python train.py --hidden_act="reglu" --nesterov=true --adamw_weight_decay_other_params=0
Rows from block 2, named by matrix and row number. Rows with one number belong to one neuron. Each number is 50 + 12 x the weight over its row's rms, rounded and kept within 0 to 99. All counts start at 0. After the name is the row's rms in percent of the matrix's.
# gate: MLP gate (model.blocks.2.mlp.gate.weight, 576x192), inputs 96-191
# fc1: MLP up (model.blocks.2.mlp.fc1.weight, 576x192), inputs 96-191
# fc2: MLP down (model.blocks.2.mlp.fc2.weight, 192x576, transposed), outputs 96-191
gate.82 118:43 38 70 28 51 61 52 57 57 68 43 59 61 54 43 36 38 47 61 71 53 66 45 42 55 32 68 51 40 40 28 28 61 56 42 71 55 40 45 45 49 81 47 48 58 54 56 67 51 56 64 49 61 35 77 47 46 52 73 42 52 27 35 68 35 46 36 61 31 55 53 49 63 61 58 55 40 50 47 58 59 66 48 71 64 37 42 63 44 42 54 60 36 39 60 57
fc1.82 115:46 53 42 34 63 49 43 46 45 42 49 65 47 48 60 53 57 51 47 39 30 44 42 63 50 57 63 54 42 41 58 66 58 55 20 45 44 74 49 34 44 57 35 41 44 50 36 36 40 48 42 73 61 44 52 21 37 57 54 40 59 54 56 44 41 47 56 42 54 23 45 51 53 32 33 39 42 78 33 49 52 40 64 57 67 35 38 34 46 41 63 65 47 57 69 60
fc2.82 127:66 50 59 56 43 57 69 35 64 53 53 41 47 48 32 49 48 41 57 17 50 50 57 52 60 51 60 47 57 39 47 48 58 57 44 51 31 47 62 74 62 45 32 51 46 51 42 48 66 55 29 44 44 64 43 53 41 55 57 48 46 58 47 46 52 43 61 44 60 59 47 49 34 44 64 59 71 55 44 25 53 25 44 61 53 38 71 78 63 66 70 47 55 35 52 58
gate.83 055:33 47 49 60 51 40 63 57 52 37 39 58 42 36 38 41 45 96 49 38 53 47 58 58 55 29 53 33 49 50 38 55 40 63 57 50 40 65 31 40 49 66 43 63 35 68 51 51 57 45 38 69 70 55 52 45 57 40 31 35 41 46 46 49 50 50 44 45 52 19 70 41 22 44 51 35 73 75 52 30 42 54 61 46 59 43 52 63 57 53 46 54 42 26 43 44
fc1.83 057:62 41 63 32 50 60 57 51 43 55 34 45 66 58 39 34 43 28 30 52 38 46 40 51 49 44 44 43 46 53 52 50 50 54 66 51 54 18 30 66 51 71 59 48 52 61 59 44 43 45 78 52 42 43 54 43 57 69 46 51 68 44 60 45 44 61 50 59 53 68 43 48 69 61 38 52 57 47 48 57 42 55 41 38 52 58 48 47 46 58 30 57 43 64 51 60
fc2.83 059:45 61 52 55 50 40 40 62 53 41 53 49 61 51 52 39 50 58 36 52 58 65 43 58 54 43 42 59 40 72 50 64 60 45 38 42 33 59 38 59 63 34 47 39 31 62 61 35 41 75 49 60 47 63 32 39 48 36 55 37 37 61 34 66 36 46 52 28 51 62 59 62 53 48 45 53 55 61 74 37 54 45 62 30 78 58 52 43 47 39 64 43 90 37 44 27
gate.84 052:58 54 59 36 40 38 59 52 72 46 45 34 66 75 59 57 38 68 29 43 61 50 43 54 69 63 47 69 57 36 41 42 46 71 53 42 54 57 45 49 52 43 39 46 41 51 66 38 30 40 30 66 54 64 66 39 34 52 56 54 52 57 63 59 69 47 66 33 51 57 44 52 42 53 55 49 40 39 50 35 49 61 69 71 35 54 35 53 61 42 38 65 28 64 48 27
fc1.84 054:72 48 53 21 38 33 64 55 57 51 36 69 46 58 66 40 49 65 43 58 37 39 68 52 44 55 49 45 41 44 38 39 47 51 57 47 67 58 51 57 46 74 48 49 44 41 64 53 62 46 51 54 37 47 62 58 43 62 61 58 52 49 44 55 33 70 47 32 46 49 65 31 61 45 44 52 20 33 52 50 36 47 69 80 21 63 69 48 52 28 74 39 58 61 63 48
fc2.84 051:67 47 58 53 31 52 55 38 48 46 56 42 45 72 53 58 45 39 49 27 40 44 39 32 42 44 26 56 48 57 46 54 59 54 48 68 66 44 32 72 66 51 81 50 59 54 54 60 48 31 55 71 59 51 60 42 45 46 71 48 45 60 63 37 52 48 45 57 59 32 38 47 64 54 42 62 58 57 53 64 57 49 69 54 38 72 58 47 47 30 43 51 55 53 52 68
gate.85 127:36 48 43 81 52 33 42 55 57 43 49 42 58 44 33 51 47 33 44 64 48 42 66 39 35 52 68 48 63 48 45 21 50 46 61 57 57 47 51 51 50 27 31 50 67 78 34 25 62 39 44 38 66 45 54 54 62 16 35 47 63 59 44 52 40 38 72 57 42 63 51 75 35 37 59 58 58 41 58 45 54 83 31 47 51 48 64 47 38 48 18 41 41 46 38 66
fc1.85 123:43 48 62 46 58 42 21 48 36 54 37 66 51 22 42 55 72 36 54 66 44 47 43 53 42 61 51 51 35 58 44 39 42 48 55 73 60 45 53 56 49 35 66 59 68 43 42 30 32 59 57 67 41 68 38 75 46 32 45 71 40 55 31 56 54 36 61 29 45 31 76 60 58 40 64 38 70 64 41 51 46 40 49 41 57 48 59 48 43 68 37 47 55 55 42 54
fc2.85 105:52 48 39 49 47 51 46 52 43 44 75 61 68 47 50 70 18 49 52 71 54 63 55 34 32 46 36 44 55 62 53 52 46 44 48 55 55 42 45 47 50 50 58 47 39 60 67 42 48 58 49 45 58 26 21 82 47 37 70 45 40 54 49 47 41 58 31 29 67 58 56 39 36 54 47 34 53 44 33 51 53 49 51 64 44 49 39 41 53 42 56 24 62 75 60 29
gate.86 094:23 26 50 22 64 44 65 42 71 58 63 58 69 41 58 62 26 49 43 43 47 33 35 49 47 58 31 51 49 53 67 47 47 51 62 61 84 49 52 22 36 50 49 31 39 48 59 40 29 40 57 56 67 47 48 82 42 39 60 44 54 44 50 66 54 53 54 56 57 43 47 53 33 60 56 57 61 59 51 55 53 56 52 59 49 58 35 58 65 72 59 37 60 45 61 49
fc1.86 102:69 25 40 66 62 49 40 74 44 22 49 73 56 48 33 57 41 49 51 35 49 35 21 40 59 53 38 55 33 66 43 40 38 52 53 68 49 35 48 62 63 49 48 57 54 47 52 41 35 44 48 61 68 60 51 43 35 56 54 48 55 59 38 63 41 57 53 57 30 56 62 60 37 41 47 60 48 41 36 42 46 53 45 61 73 71 57 61 51 60 79 50 58 36 48 43
fc2.86 094:47 57 41 41 65 38 54 64 35 56 54 45 15 41 69 52 35 51 49 37 54 52 54 53 67 59 63 30 50 51 53 66 44 51 42 46 42 57 62 61 64 55 43 55 53 42 48 61 51 53 45 41 53 58 54 57 64 57 64 41 34 65 55 41 32 65 43 40 40 68 46 47 55 59 46 44 86 58 35 50 38 60 55 41 53 43 52 41 50 52 46 68 38 66 60 45